Rows from block 2 of the text encoder, named by matrix and row number. Rows with one number belong to one neuron. Each number is 128 + 24 x the weight over its row's rms, rounded and kept within 0 to 255. All counts start at 0. Numbers have three digits each. After the name is the row's rms in percent of the matrix's.
# fc1: MLP up (text_encoder.blocks.2.mlp.fc1.weight, 1024x256), inputs 172-255
# fc2: MLP down (text_encoder.blocks.2.mlp.fc2.weight, 256x1024, transposed), outputs 172-255
fc1.626 075:132076131090142133096134141129123080148158121144095135123104139133137096143129155135105145101139160168113137158082125141163141158107150132127141117073122152135166088098160119149132167116127159119116161170072140118149097142107058130125117136145142099128
fc2.626 068:094114112125107153120109140104136116145100121052127113117137158150113100099110124136138109148125127103115139110130117140146096127086126187111137120169092177096156139134165090139134132150146177110149138096110139161138109156128127141107165129115100129104
fc1.627 120:112089124126141119091120134131125177150113160112139099093127087141128157144137137167124164153150148149158094137127109123133144161124141160116107113169086117104135120102078172130135105132099115082115101113120144121139136109130171138108117123141147131140
fc2.627 100:140122122134157128117105135123152122165101171140132112123107125116132132147133129100109168129103169117138086138154119125129092177146147130145136121121146107090108126133108129118147131131119173130069078102135156108137138096114157148097078169116125128138
fc1.628 084:166115131157189149119173114099156122077144080182140115107141122113161131147162133119185150092141118107128155113101159092160128141151153087124153125170156144149133148148119120147122131109144142109111118156077148123101108110133150123103079140091150110178
fc2.628 062:147139091129111159138114124165134128164109154127120118076131192148114103090098114131137100172135116147144152135133143125088111076130128141123114155130119157172149110159150124141081102135145141137133141171160122127115088105132113137133111099118130114154
fc1.629 098:130121147131121166098114121156135114120113118117125130132145147127129151100113104148120098119128139119134111120154116139146113128139160119125074158082119182167115127097097125164127120085185083124108099169176098104140129179120159076154140104099076165128
fc2.629 086:119150146129133147142130119144083151160133114152182132104126136142135127127129109168140145142163117126154147125141115142124157116115115101108102122114118117166145106094087156147083099149153065167163147152186126128133143140108111121163148049152124133112
fc1.630 096:126089127103100123164152108150139105145097129113131146115126160124127096105114084123095085116102103153109179120127169132147154092166148122107124132145126169092131130111141100136127097137160115134138102124143133106141178225107152111152160161131112131121
fc2.630 089:105137160101134156161141145115092126168119127124150114098129163108163122169119116141170103157128125136142140163132111146100155088146100126095114118115149159144196080139153117156141119128138085128134123096163125137150147164125107148157148084137091138138
fc1.631 078:119076103111127118121135160091148098099145079134117155109120136125129113118125111129164129120122124127075127147095076143117184137105142139150101147123091164122130109103146128113128174137138126098125140094087139122138134110077081109143094104132114125112
fc2.631 058:097121112132081134138111140129132103113136096066132126125116173149084098099108126125163107135092092094121134126127129114155108145133114153125138101156097160104159130106140123109155157130144165149175150072113087156133124155146140151122186137111129111118
fc1.632 100:143130136118142154114117133141093156142137114137106141163137124156160144089141096115143140074121114146086114147088107147159156098097168112094111134122084144155152100113160129115134148124174076146099161171133114131106094179151090092134149132107144181138
fc2.632 079:120140125121100152130144142125103128127101119169118146109093117154133116100091104123132137121140130154130135131090098118156109111118136150134108113132102111138168115069138137133126126096158117113114137171141110132116110168090128113134108121114146124112
fc1.633 095:087078112106127104108091135100161099146158130118100130074118114084117073098139112188160111156117126133110157172133108135134128121141177165123141119117070150123166133087157165115184117119107157137132127122104132130153094196122106170105114142108134132129
fc2.633 111:113110078091147118145109151130147112107113150106128131117185084113122112147147116145144118114123162181116149157147141130121125149129139129139156146080124143148126118135123132138146146111098175126112165133092123116153089083104104171125113135120112123149
fc1.634 090:154145142123124149119140128181111154076175126119122110115108132154104165117148140148105149158132139086141121072129134132167157143129103107180111089114117075111127153089116187159138128099121117142159130157126062123114120119135139143153104112162155133116
fc2.634 079:133128109123126094112164107121111146069163128111148149101125094130087165121109102136116123152171133117113119104116138133178137098176117109101133114153119084128098130116116149118122120106115095104155173170107095133159155122145125124166153124124126113106
fc1.635 075:171129138134153113091157109153096140124169123184161141124175108131157173122097118134164152092121093090152080151077132131157149139155125111099156113108125117131094098147182147158145136116090105150145127131140123144143163125164107141137157148148156118102
fc2.635 060:133168127151094116118146102146107128120139081108123135088160133154090143083077100145118113159102092107145166121124142101102134073106121143095116105167105141116106101133128094106105118112163145158171139134153104138123099169116110115133167136131153145106
fc1.636 090:115096134097143124079151146110155117099138108124151105150106143075113123123144150153128117167128110127095143104168109143153172153134124098164119145156102115137103168132153170087165152108082136135104130121060126106116108145149145164109088149104141103138
fc2.636 075:101136154124103143132132157170142107111150163046089150107107164121122091154109135127091138148096142165162141137137143122137114143119119100150168113140123121152154110160086148082170107103123127126125137117121137102148135163144146159153145128101115097160
fc1.637 105:139122127154113105151124132128085131102150096140085139155150124131160100115117116128149135104124147167116145148092102122179135115123152133099088131162078119159133151084128161104140163119140090124088111158119075107098100186154111133129137109120141153151
fc2.637 092:130147158141091138120129126082127139095108113138072161156111128142136097099105107085113127131111128173138145132097108102151111108133147169090122107153108115138179110105128118109145104118141116091115133146102125135138128184117118090144137140101131119130
fc1.638 117:137075133134114155111112115125118181099169115174144160154140119138134121119144125142117170083122168121072100109146120131159165150137126081096124130097130174124096123127108119176136097155106112154113104186122100117122126150125140101151146146095111128118
fc2.638 126:162146152130134162112126115120117118120183126166126136113067150133142149144142133142079152132153104103143117111149096115154167152183078085157103111115112138164112145121096170151132133142104110153141082123108146126126164164108139102147155082126161143105
fc1.639 093:157096149154105130116149156105133094156165111189109135131167144132156185107103140183130117105144130115119112148096110138172154171089148080099135135145159177171147152135158108162115119125120144161145103180108094099128100124134090079149117131134136113155
fc2.639 057:142112153140195143086084169132139117167111125146156119107107129169123137137113158138147123096153139099135163123112132129157150130092174116118121158123148129087142139109127136166125116126164113158137116154121092114101130137140064116131121085132122134142
fc1.640 118:144139143149154153091127148169096165090151129134140156116140152138128152133151119152110165134151128104129093113165138095198166149148130084176113139138147128125116156089073149151112120115109129127140153138074088117088161106127110139170143080109143117114
fc2.640 110:145145140132167128109134139152118151090136112178149140106156085142113176140127122131126154126189145119127120126146165115165162135156103092108148113133120121093100135111150138128150119120102114134151157178060108131139190120132089134163155100119152119115
fc1.641 071:121106168137145154139122115146125149136101162112154163151147108106135125164147142112122141124164096128096117121133137134123154111091119133094121138160122163098116100135177146160127101131147098117107122117165123152102143125141148117130133103119097127138
fc2.641 063:165103103129116127145136139154152160107149123098148130152105161123125099125096154117148119110117117108130120162087167115117116088156113143108132133187110117150137151163139131090109129112115154135132165154155062153117129119143147150141076160111095139160
fc1.642 071:136151107157134138080112154115136154133130136126114092085164078122125128103138128174114123135117161163133129083115133150151130156095142154129107115133139147173105093101121091128138152144095134126122147149135106120154138103119079134090135139121133153154
fc2.642 051:140160105115098144151145095117138148129112118152114134123140134142144081099101162145105090119084062069145162130118169145105139068085128126126093150177120127125149148108107150145096156137157152142139132107164083117098110157123121077119115118134120184104
fc1.643 102:121137118099127160149107141140100142107112104170118163167152110152143117085106138111157136101145122164082095148093096130177151111110138143087068154138083131185132125101167132139135143111154119127105158162099094128084071181134101116157145115106136141145
fc2.643 095:114160184130124141140119128127109130109096132118108158154124129132117112107085115111157122119118136166124156147078108131155109131093151150113123134112126105139147118095151129129137095089185113139126144146106110121110098174114116122170127093124124129120
fc1.644 097:136154124141148128096098140144106146146109083172112136167150092167155138122117121127166111104138135131092128120088106122109105146120144124113118165122177137134132138161132121120130120085164131150127129181150105143076132112107135130113153092085123141155
fc2.644 102:147157138149146150127120139148093141153095131140136116110124190157149155108122132115129108150147139150129111126104112101119110101114130135123109139155147130161152102140135132160103077122158109110133106189174149132107120110107132105114124083126143106155
fc1.645 080:128142091129088119112094133106134113100164110163072113096149141092136089148130120128132115155150119161152128099161150165147130128142144096136109137120106126138090122149104113151182115148090140121139092163106118112121137134136096117094147112138141142117
fc2.645 076:154151102114138150148152132160157127104136120153118140124147086131152082118097160141110125126110092098134153139120177134106139097122095094129137128139128122137110142149118142143106183155099169176162139103107098112128161119116145129124153147116129148115
fc1.646 116:100100113124173118116127118113142182124120168133123076084122103110140155137149109174106158129168164147144117105167124132119118133153149164128094112150087122101115115082086179132104116106117122081111094113119143109144107120114169143107107129153164124118
fc2.646 099:119124100120155130102111127105165129174100156106124096129115116117134133157140134132107153122121172119153084143146122122137099167137163162148118124116148145090114116126103112140131125120136189107087072088149146125133125095109157146091086165130118120152
fc1.647 067:129162147134084121090087159169106159143101095117153095119102153140157143154166113155121167139149104150130134141135084128113189149100097107170120110144099174139135116081156138111143128120120129119157147137104108114090125090148104155150145139121114159107
fc2.647 048:134126116127090112119166161167131127125128118082179111085120165181077159134120134121119104142150140082105132108118117110149147102139177152136137126159123125070139111142134126140117138142115082106176158141129092129168146108116139123155136127082106111115
fc1.648 094:138148145137144114153136157104105104107104105160090157165139117152160136110099094094114137096118118151141110170080085121177149117120139114069101096113112124158171119117172121105130126117126117103128122176103104091103113134103125089118124106106166152131
fc2.648 073:134132122136123147125125126114147119119115135114097114152147118117145113125074112135160112140126149166132132142079119155155118125099165147085069121093138153152154082138170099121132107103158131089106096104118129133101083146110125125114153131123098115165
fc1.649 093:116123143128124117129121122148113071155172103171114143129160090105098103086141113133183116127164087123083153150149102115141136115121110093115142141166152098150099150150164125134134131132129135151144101119115123112135167137150149118123119150147131123129
fc2.649 110:135148158135161133130127143159145088152120131126146123136099127119114101136139186135182130134141119072138137149104149165108131118099124132155122160108188104124113169148152157116118139173139102170138132098124113116101151135151117146148120132163131116113
fc1.650 086:083085162098115098101108135168106156115172133113080122104113096101146162155127109145154115147124156115129134139152157158170139159149117161100116136155097101140135120134111130085140140098134150112129126152063088115111092135115100148121099137155107101166
fc2.650 075:117124081107098097135156095163132137124126160087127122113114111140111138133098096136054147162126134135113098102115130115161093167155124126131114113184107127137104116159092111136083118117095116099092082125133120153114141092128204143091103148106108118135
fc1.651 084:099119142152127118143103144118140142126123097143137148124110157142159129134105090172078120146129109147145112119144140129129131123129168153105109157094111168152114149085122111129154081143122081153111110167179085091127123213113157088173128113118080135106
fc2.651 074:116140119102121162164134124141110140152099114119158127117122142125130142132129116188104103154152122144136123113122112112153176094158093135116073139079122147160169101112104131189107120117143110152159118149173128142143134137104095129184127038111079161127
fc1.652 087:119102122110127114132102142140111127137161131118151120118100129094098137125159143192160125111158134120092101105144117151124142157115128122125123135138125131131138118118162159154164158116140094159125122135059098175108097121149075169141137129122111110146
fc2.652 071:129145127138096157082120147104151108151129147086157145090103166141090126108106132139096135160134137100113151112084082137164085124081133112163134138159122127131151146124118137127088096129112139107150139136125092143126117128132108130149133100110113120125
fc1.653 142:122105161173148084108109117105118121133147106147097141153133144128167162144131113132144110118131126145150144103120112122171117128133137136071108102142092116164155119132113105117153112108149123073107063154149108103120086139135101113109142162152119140196
fc2.653 150:137126128139087084109135132091160130149143137103134115126099133127150150150107100138093131142110130131123119118120113139159115139125153141105110097164124138121178105131093116139122140136120115084108076117169123135124103110119132138063133174134089116150
fc1.654 075:173092147110105138132125164142108098127130110149169136123132142109126121129148133111164108150149108158127143124106083120111181110166156142127115119134109166105124136151160120099179160143113115152106139097090149099153133117111110118100068147110172108109
fc2.654 062:098151126109119154174157108132162145143151138073117119108132111135108106096133154111122103159104124133142153121130128106120110185124127126156146126140133168108127144122123108087154178111128171111136172108116093156131126122136170149135158174107150135142
fc1.655 125:107148127156127141126149122164099154145104125109130133130143146140124140121105064173112108137148117149159113093164137139138120119117142095137111138113123127174157126079116146159110097093165059136145135146141084122127137166103148096171156081121115150113
fc2.655 085:114135139134155138138143129137078142133112118148133130143140129122146158151165118137133091124160128157120142108154118109120158117165126124074137140109133127130127107122145135151128098113130068125152127152125148126153146154132094091197145041124118103114
fc1.656 072:140112121113153129094114153138103100112146091178113115155144129141130121152122111142142136080105121129090167159105153121151130139134157134141132176156140133143106143164164123158121131110170166167087095135087093141091092120153084145105152082134138096132
fc2.656 053:121128175167151153133105144157097131157081107146136170119111169113117157085068135114151122112162106104143138122083116124112123058074121164085108138175109117118141142120131084160106072129179137132155118161139111124125145182124077121125121127119120118136
fc1.657 100:154114128120102139107167132105153108111107123160134150118143125096110133082112123141146103103148106142093142128173112120138159118154125107136157166168115129081101135117103071133146123149143144145136134121133145144100172145115155095124096166104144099082
fc2.657 096:143162159111147139163194129149137098161154120133141136143114119077140093110109165112145094143135074108148142143109137145091143117128110125160132143116143109153129162158134131085102143144153132129120146097151142107108146177121144106152103161160126138120
fc1.658 079:145113126112148120128149184155120147135152119096122138149147127117124146143140140157093125163163175129167099100137099108141141152159167141146123138132114190156134149114094168120123126102151113116109101164068108123141139146132124119152106094125121093168
fc2.658 058:075120068104064126123124144165139126147162117046140111119120158129088102107147093138125098158160144131127127138155115128126169153161104127139117116121112118137148144126128112111157173146114144109134132125131111132106088144139155163112135118128126100095
fc1.659 085:127112128104131119108190160107152166121147116119123133117137088115151196141173125136147146124179122139143097113160133167167143149145116079138126125108122157140088126119116120154146132118111125109102128115137098119131124114145143144104078153106154110151
fc2.659 071:148121112120123123106144158174153101134118135109147163105059146110121094107102120130120130138113130118152121128155112123137142172144117113152118143094107108177094145129103141097141124157159158148099121107155124115118092174107157101125081140117105111131
fc1.660 080:110118146106107128113107125146077131103131144151109090128130148133152156166123151146152142150131135131139118116111130074106176123092136116137164120152134139135164131125127151110131150105125127148171135120072108146103123090168083161135122089122123127164
fc2.660 059:137118103156127159117182117146167129132155121087146128077119131115097156125078106145110090152170112096151140122126152143164127141125149133136109140175077114132135110105107121100087110116144096102136146127141099156147147133123130087164141089090128109086
fc1.661 109:135158131119109120116141139138103153135146084159110170156142130164145131120110110115116140096147110146126110146087110167170135088109130137110061131130115168144137136084177121111140127118160116159098155142106113109091117171100117134134137100099154168120
fc2.661 115:123131173125115130154134142117102115111085085131093143177139144138138118130110122105157122116129137179122141137072110120146117123120136156079101120078118147120145090113170090126173122103186119123103138119117139106120102179122125096147149116107110122141
fc1.662 137:090127141114140120106087108151127168128132135103095128168127116157153161146123133142083106155091123150126113085162146111144102080148153169045060138110129124114106140096081122140120091126128159130135076132136126103129095145120148121118155126115129146143
fc2.662 137:121122137104110110105136107096143133139104176092091111165094111123154138160133129135073143128096142135118100107127109130178130136166144139110089121120129156090105130114100127159137117114132145107102054101114151133119125119110172120116102158132113118132
fc1.663 114:133151098146169143123108130120121128123136120169149119139168094142157152116126116144190095115128147122106143139087133123145125121136179136124159158174140095184151117156136131132117149084151137171119125171142110136089088109098109147108112099101117108153
fc2.663 139:145145139148143140131133127142090140135092108154117129110120178152138146101128121094144138150173140176127117121089107122124104094105141143121109128142138126182160109146148140137122110102143124112101112158129161116117087104124129103103111086115148099137
fc1.664 089:143122144078115133131140159135096150091143091141104102096176099128143142098094123170179131156143083096149135139129106153163154107107116147147115153134129119104104118113144096100106155131132117134126154143133147129084163089143129122120118120148097155140
fc2.664 080:137160127131143144165170097120128138129165094111114115130152093141140116126125161128145119111094081095134147113150159133098134112132121114128144115144159140073108136132135111120129185133134161152162141063121128112098145113153163117116119163143165135129
fc1.665 093:128122102106128095076141115126160161103133146137124101121149067135140190126146111145119106146137156121159132112147116168112104127116190157122081111155137088140076118084087121101128127107152096133124105160154114152135072102148158131122117105114140149109
fc2.665 098:104120089167143129096139105107159108124123142128118098171122091093106128128147147133094127106110138087128100102163102140136140203135183107146093146091153120118052154126126132113132123123132110131125103108151134111164123093144187106131114143127154155119
fc1.666 079:127089126117090144106098174172096126158090113124125132158096127121118107141128120169096086159123130143128133110123129157136153085141145123129094123115092153121134137094106133119107112097154068096106103109113093132113136150113111115147140092136073155108
fc2.666 077:113126127137095170167152142145102141134113112076153119116121184155121117121135112141119108174122132119144130112128117108152137107124108165097106114154098164120187110116142107149110123114149104103158138132151103170163134151126120121158156074108092121115
fc1.667 143:097085107130162142111122119150123172136134160130136094106105105123157167155121143139103157153151165133144085123160117127116105135133132158117095109149081107124122101105087170134101098129102105108103102095125137142140107103135157164122085123160159132119
fc2.667 119:116100116125175124114104137119154135166100177121121104137108122115137137155139135106132151116104166114125098132151125123120097161169153147133124135119145119071097135128125112143136121136129159113082081088140148114122135106116168148102072189128134135143
fc1.668 087:096111138119133136141095092168130107102155128123071127126141101068118146163097088161150107113094145134111147147160148124114109142163166158078120173096121094142101129108106131077165099105137135129108097146128129143116101145152147128120138160105147132159
fc2.668 077:120126130090091076127128117128137134084121115137117138118163074120091155121111111125128131134099115173101131129143137136122099105068118140115139130105122119138109154140140112130143163134100175119109140153090130147130095146135109142119123170166126134125
fc1.669 106:122132115126100156121127120105117140097106097178097129170151108146152140106126096102148115118105122177103150128085091129175151106098140135138095142145077144137137106080143154127137133089152120161102141141115083131103079200135109120156118116091150172141
fc2.669 104:126149146117112131150134123133084131110078099142105160135136156136119142092098110081128132133128124157112130128073076118128108114094126165093116124148123099128154110112153101109150130088173122112105158136115145124137097157121131098150138102113152123108
fc1.670 084:145150142153160081109142160064115107161162107171120111116153095108165169123144099136195114135156139160158121137138139151124140104091150150117162121155117121154157126158167105138185163104117105145094111142097088129149083088144097140109150108097103119149
fc2.670 057:125126117155106152123110165143155129136124101140103127155114170134108094095114143089109149124153161111123124128096081126177138124108148127139097123095117161141175096146152136140155105158118123082121102114127124065116083131124115095098117132090140081120
fc1.671 109:122159154136142129120138076131146118112116101127068160086179089095144146140104121123149081130138101122134161144115157118158141146176175109084143149123100105139132122109155121086166104118160139141144137123139115119098145141100106130129144132130108095149
fc2.671 106:151120150132114087133160118150112133106153136120143136135115148118120132115124144095134168155116095106136103132136125157106088120122108132125161101151161101099109150171145118084096169151105152134095121090110160142116135077170167142091100167150150084120
fc1.672 084:092082137139123140156081106162094151158155103112120149194138126166139121150134154149104118134091152111084089132129118132102143107161093143068112154091123148177118126100158122169086088145100114149123107136109090128104127138144120124146122103130098152145
fc2.672 078:157099111090091121122117137106131128083113158101139124146106144164134130129130132133050149122118125138101106091085097100159107089156080120153104108168104151156123158133071145153101163130110128090153106142162111173122127130116128131158120130146109160121
fc1.673 095:105161113141125096181111123115135143092128110145082137179118093143139156109124130120144103142095131157123158126114110111182132120111150144097112122163084129146170093128142126091127137097130093129138097150154072111100074140151098108123138154089124156169
fc2.673 090:149141162147071101140150120122120138097130120131089144159097165120131134116088095100115128129098116138139129135083109119141132124109122158110098098169107126133161122131133116111126134123155115092111125135131122144132110149131140105118112144122107108124
fc1.674 116:124096140101131152102130147133168164105086128099114123152129120155114101138149153123103093108103135149081107104152148122137095111158112135106112191093131133111100138106106134157133128140144157115122107129084124098057116144142125139150096146095130133134
fc2.674 131:143103140103133138138133108100148130151075147092079135170132154118150103132165137139082113097069142166128133120161155102112139122147117131142123130108146146125125154144105143122142115115127139094089112131138161122116147146105155131143100136128120149160
fc1.675 084:111100135089095110122142093143142134124147145157111114082143101101143109134107123155140153113102112128095139165121106150152141116098139171122149128133095129143136105102123148158135115096131144167155143154103141125125145174100080174093135138146131172116
fc2.675 092:120133092093136138163133115134125128113123126147128129100179048140134104120089119165160097126125112162129184151138176136106113104101139127137141143121112128117131102126110123135108149115122168151137183117120131140118114120104113166093138149128116132116
fc1.676 089:103158174116138149130123111132148114110099102109067165132166111110137108100097125136136105117110102132107141139110146089178127118118176135074107124093098120133149127096118124152148111102145146113117119171130122101155114175136105090126137140122097112199
fc2.676 058:139170138121162132120115097149100127142176143144181136073140135127129126105126116120165149139144106118135137126166142163115126136078108096145160114123176113182156110138117158117103146133108130173135154127160144162103098090138146166092127080160145141123
fc1.677 112:134100110167180125097129147120163115125134103165118120118134146144125118100158147172152132109173136100123147137125146099117139155135144095118154160149169149189110151148116122113149153130126103167147077153116126094102134117135139128110113106111105087163
fc2.677 123:146150114130154123117119139137142125148136132130143119111158150140111130120167133138141106138155140137135143130155185116105118126132148125149131142117145135172138132166142165137122115131113122150141153178138141120142116075131102139122115091130131099172
fc1.678 063:148093132163138124138150119168095166145168123088128099166114086154103108143121145129122131147101133178140100144167175127168159163112109121146141146119156112100144145094095151136081129150104129126129150120145152145109136128128157123118156109133114098145
fc2.678 045:160119114057062131149148127119130175120091135111133111141124119109082146116147131122124127135144139101096099125105105117140142094145113146120111128177120132146109148132131149142143149112145137146123160170163067183108139100137152163145098111138094152118
fc1.679 112:112125132141118152112127120125110146121144126128165097116099120153130152129184150129072153115163155127147125114169100165131095170131099108192125127151162135126117147148090139154112103121100101099115102134099131148140115113168152132104114109152157111094
fc2.679 106:155136153111148113131109139120125123161143181144159107100091106126144146174137134113130186131158147089140096132117101138134108141134102097166155119126141131082120116117121155161125169165119150152110112096118156127136144102119146166081103169131146122087
fc1.680 090:102101145114133150150151144111146143152099087120091145169133146106138121107154143102147111104088128136050122140141161112135166142136126122113131187091154147126097142144170078138146163120120132139138120100115134135075161111143141092139127129114134131109
fc2.680 073:115155207096112097149120116143112103154137130099130146145107166130129113110124143102117140119105102123107131128095136136100112117110100137169154121139158124122140159175143112092145177141146152129122148121150156133116140154156134162144142157160132122132
fc1.681 094:150126134107100095142107110134116139113163092147078135182085136139167154122142119100111144159096128158111155109090131134184132082114117125053078126141129091142152127143131125132123127132147117099140102153127119129133105198169115130114131162136134146127
fc2.681 085:141161125127109135126148094109147142096100141142097125140106121130162123106087113144061113126086115142136128102093116116165103122121124151110082114206096120114161137106075126149107096122143094103130099131135118165119135136084154116128130124131103136124
fc1.682 075:166125131168114147072114149090138151112175073167132142122117139112168136130136143152153158135132132120125135133090135104161178145129122138164132156128146142140118109130160109119147145095153133162131138166119141126121100115103084117125114115112145129125
fc2.682 058:143165163126134125142122126127134119147137116144147126115149165139113106141144144130105075141143115115145159114100143123112150125128132131136119166096136131125158116110109132127145098155167077124158135175158101140119135141117093098146168077133113127136
fc1.683 083:173123158097125134118120126153100143107173115179149139098130100082159156122118118183154169123159137105146158112111142130146153153097141128146112134172092147158111117087136139159105148150110144146114109145128118101113152126134117095114157141127153131094
fc2.683 068:154158113133149147134142130143152126107124086198081133132140103138126119115102141141077118114088098087131161123153174141136113128111113140139143136156144112079093151134098089138099167111148153158159138088099126125090146126150125094121110138118137165129
fc1.684 073:082095133111151103092111086095131135121155109135116114147163063074135177148109119167156113136094142127129125150171125139100134155154163109076096140133078097096099103109120094105128099117134096135158091109111146104125144147123150132109147135090157150132
fc2.684 059:121154109089119111111144105112120156112085144178131127143169067096097180122117108145120118121117125156121099131122131154146091124105179151094116117087144114146095117129130097135107125136143168105119106135142121145144086119098145109105125107112109139109
fc1.685 097:165163129134134083119154092133164121125146094122122152138158069115098121117132119121164089121113084105121149113137154104161129145180145097126160121120115107097110148128134109084166129143133143091119150156142128106144125104149136086129106158088135115152
fc2.685 080:160140133108114113145150085137115109113155140099147138143133136111103122094149148115152115142095108123123116132132116153077126140147117106161158137097166083156095139163154120039126174141139112164109182102147162139144114098192185122123111143148143099116
fc1.686 076:138086145112131128135126115120122107141116118120129140122130138107098116115132137130097084141100116128105147082175143156106163142129135110125099133101055153093133127095149101118185136142109142101120150095130125140099142149078143146167159132070096096101
fc2.686 062:060101142081108156171140141167124126173143112061135128129113168131135103124101109167149095113103127125150128147098129133120141111133096149144144106144121133147184112115158125135131177110136146129151131119150112163104139182133115180158162107117111129137
fc1.687 096:129091155128136089078125128087121132138126073146136108135157106104114141079179137115131111161128128127101114084150118132150136136134149098162116126164141138147093168164123120110148171125091150142104102148087144108126120120163149116123117140115147083094
fc2.687 091:088149160137121147153146158184134116168128135079125156135105139104157103134086113120105105153130130152167156167132162118117131135096098130154151125172133113139166113134113113105121126089169121134125163126146112143127173161109129141167152119148105135156
fc1.688 091:106146131135153120096091073104118148138132109125101148162124124105180154101117137143143128130068115155147122093135162138127097114141175170069100095110093104121117119079087101145183084122161149133143113121141163075166097184140143098129153118142145157177
fc2.688 097:093154096075075132112131120089136119128108140131127110138184091139151133145101124163095108117109142157110122103124108149165125119125146129137093121063145176124124112136107135168139179138144160133138125143170133137131076137108119145086137135134113147108
fc1.689 092:148172117127127137136147101156079141150121071152153131123163131156152173106109104128142106101123141114138122153111102126143158088107171133096115166123125101173140106165157134117139157073182125147111128152131093125109105125102124099117122081117133138140
fc2.689 083:121142149124147163157119115165127149138085149126095118139128135110139142104115123112143083145151124160126128139116124124140095139107142172117090160137123141151137124117126139148125090102165142114114094154136167145086092145097126139105120118129147117131
fc1.690 070:126117115143157162129124139177101115077173131185100133162107122147151137130129156160131137132137153082122110157106161113120176131146095111140083156104138173111112108138084134128125126120135089111144142131127077115124133110120131092176146137136116151118
fc2.690 049:159144135139108122113079121075133138103133160130099090143102125117092134119166120158108123124099122098123107131059105114154148173144115133156102162154130148167140149124127145109140102112152133133111122163127087171116105098141136122159125105113120125109
fc1.691 101:108127070085125141144127101113101111127125134138074111101124119117152073127103130174089127116128124157097176133133122111146143085125137147103114099139087153100131115111131159154127165079115130174136170155114125146093123160106092141118151115095164180128
fc2.691 118:133125078106134159176126137114151116136122125162120101106143105124149090130116127159122100141142120110119175139129139130094121108093114146156126140141097144143125143134112156166097167131118186159138152106112142121114128114099114153098128137116132161109
fc1.692 115:082142115152151122103092100151140158114144123102082125144104121108174171143103110122087115163104157164151119079159132141141134091172178167054097100125091109117118134089102129120135121125118119098116064116145112132122113149116141114121129114116121138151
fc2.692 137:101127104129084078116136082109141129111126180095113121158100083119131143154104122132074128139095135127133105112113115136173118143146150150086086110126121113084097129107107123128123109122142124086118076109137096147137126095124168116104141166146106131124
fc1.693 091:119119112118132136104144091162150145100099157142137132125161112172133134116100126132085134133143166141122122105167143149164108122116175142104079154141127107128133114067101105124146092141109111109101087106137139134106092126141164134107113097143141165130
fc2.693 099:098113111099141142133125137109145137179097155114129088166107099101155129169147145139133120134113158119116101126139109136123145146160155145135064143073178142124082117119129107154137111126180130093126078087173135113131113133106167121110095149146106175153
fc1.694 083:135133116153150145129082124144115159144122130146126145119151114152165131144099120130170121098137153146079154175128121147160188110113123148154130161123098145121127141093170151136121111095136112134109121135092116147079141147098103129144130101091158148125
fc2.694 053:145107149162144118129084129120102129147112094141108147129101178141130130086112136109166154090115148114131127119116114103110138100141130176111123151145086151101102149108134120141124057113132131119164104134122128108116106181093115111153116134121133135150
fc1.695 095:108150106136123098081097098091134154139114165132113101165146114153148152104143155157075134164070155119133114075169119143141135098122172151072088116097142139146086147084120148153166119114128155145154088133116120099160115124146119110126152093121181143125
fc2.695 087:103160156124132141131102097088138122122095164115094104174113142114126134139170161139061124136070145133130112111115088126136156163114155095154097130072150151122100130119125153138168117122167126119119099101125155131146072118103154135141152100121140146101
fc1.696 129:071077090122162128170119089116139144150147147153138152134166039123118100137059131139179129100125121141112168194109099123108128102139158158102120144119082108085097103095157120127134136104152132125146169135144157138126124133138121135135129129158118143146
fc2.696 182:108104103100153109153110120130139132122107147117143128143178034119110131152088126117198105100133162161105141169123159125115106114108148136110130141082120118100099106121163112129130120117137143136139174129139107145137113097122098168124129166151102157143
fc1.697 101:135127143134142125124116145119107124138139096172124124123165111113132114115134089157132128121137123149127132146118090143182144109126164109106111141140070126172143146110176132121150139099125122157099165147092112129100085160103130147140117124103129150123
fc2.697 099:106122139133105136127100171110117116119090103131096135147124141117116107136115119096162144136140149172094123127093089134148115137098148137102113123082134141127144107148185125132179130113143150124102123118067162123126075143117129140117128139112144107128
fc1.698 072:108117150141143138137124118152126160113134138130106153089149078125168090128151101122142129092119125148098154096095109114148144148105104127174128105139093124135119124130129161117144128111115142187102115177080151157148094153108093133116151120099130100171
fc2.698 057:098136087106127120162112072119113116093141117117143112080151065146128106124119120139147090151119111136143172137130147133115129079115118109117127137157108111156160095113110116117111150137153159118166169121174097153126092132128117139093122160131117178116
fc1.699 099:109108114100156110123142104096151114107153088124111098078125128096138130130132131141162113149154150141133135135133108149146168125135165116148129112146087107175165125124167147101193150070114133150110125163116124102099119108098136124130095110086112108186
fc2.699 088:141116134136112136103108159126139118102124123140084143124127141098134094123105118109095180152116154176137133140117100136168109163130158109131144120120119116169142141159133138107189109108095166108090111120072139097128072118122138123112097129087136130146
fc1.700 074:101107126112187120161110111116131158133110129137160122117171078098106128142085111146168122132133106164107149147123128136100129106139121146099132131106132141112138104086166132112116117135185096125138159133159133104154133165102116114163146097138138125174
fc2.700 081:108127138096140135150107073187130141134101157078161131117139136139114099137100113105177094097102100146144136149114165088116114042135096132100125149097105092124152134117137151132085111131141167148145141140181115159093141152130101161166136105143091140138
fc1.701 120:109074139146155165087125092122138158114146104161134129123150130119160137133121133169160147109140162107099120098124155130133152132170154100105121176139159153147084131117095109145128115160115097151123082165129078100090176161142129110183125110128106124151
fc2.701 128:162130121147171126089112160159123154149159093195144114110131119140122169126128130159148132119195153091119133116161160133132185136128129110127110143130135133131108128111175133172100095124111090151166127169103091121112169111118095118153153076135132104157
fc1.702 112:129153105116108121136128145130082126130134082160083159162158124155137146131116127100141141106116142155123112148116093131154117120117160128123089136127096146155149109083154128120149142111168121118115152171115084120090068174120093104136134099122146184125
fc2.702 114:131135157135126154134137138118098129118091086152095157157139144144135120097099108104169136104148147174120132127069102128147125120097151154101104126126100123136154110105157116127155108103162119121111140137092127113117105160107112095146136101107138115119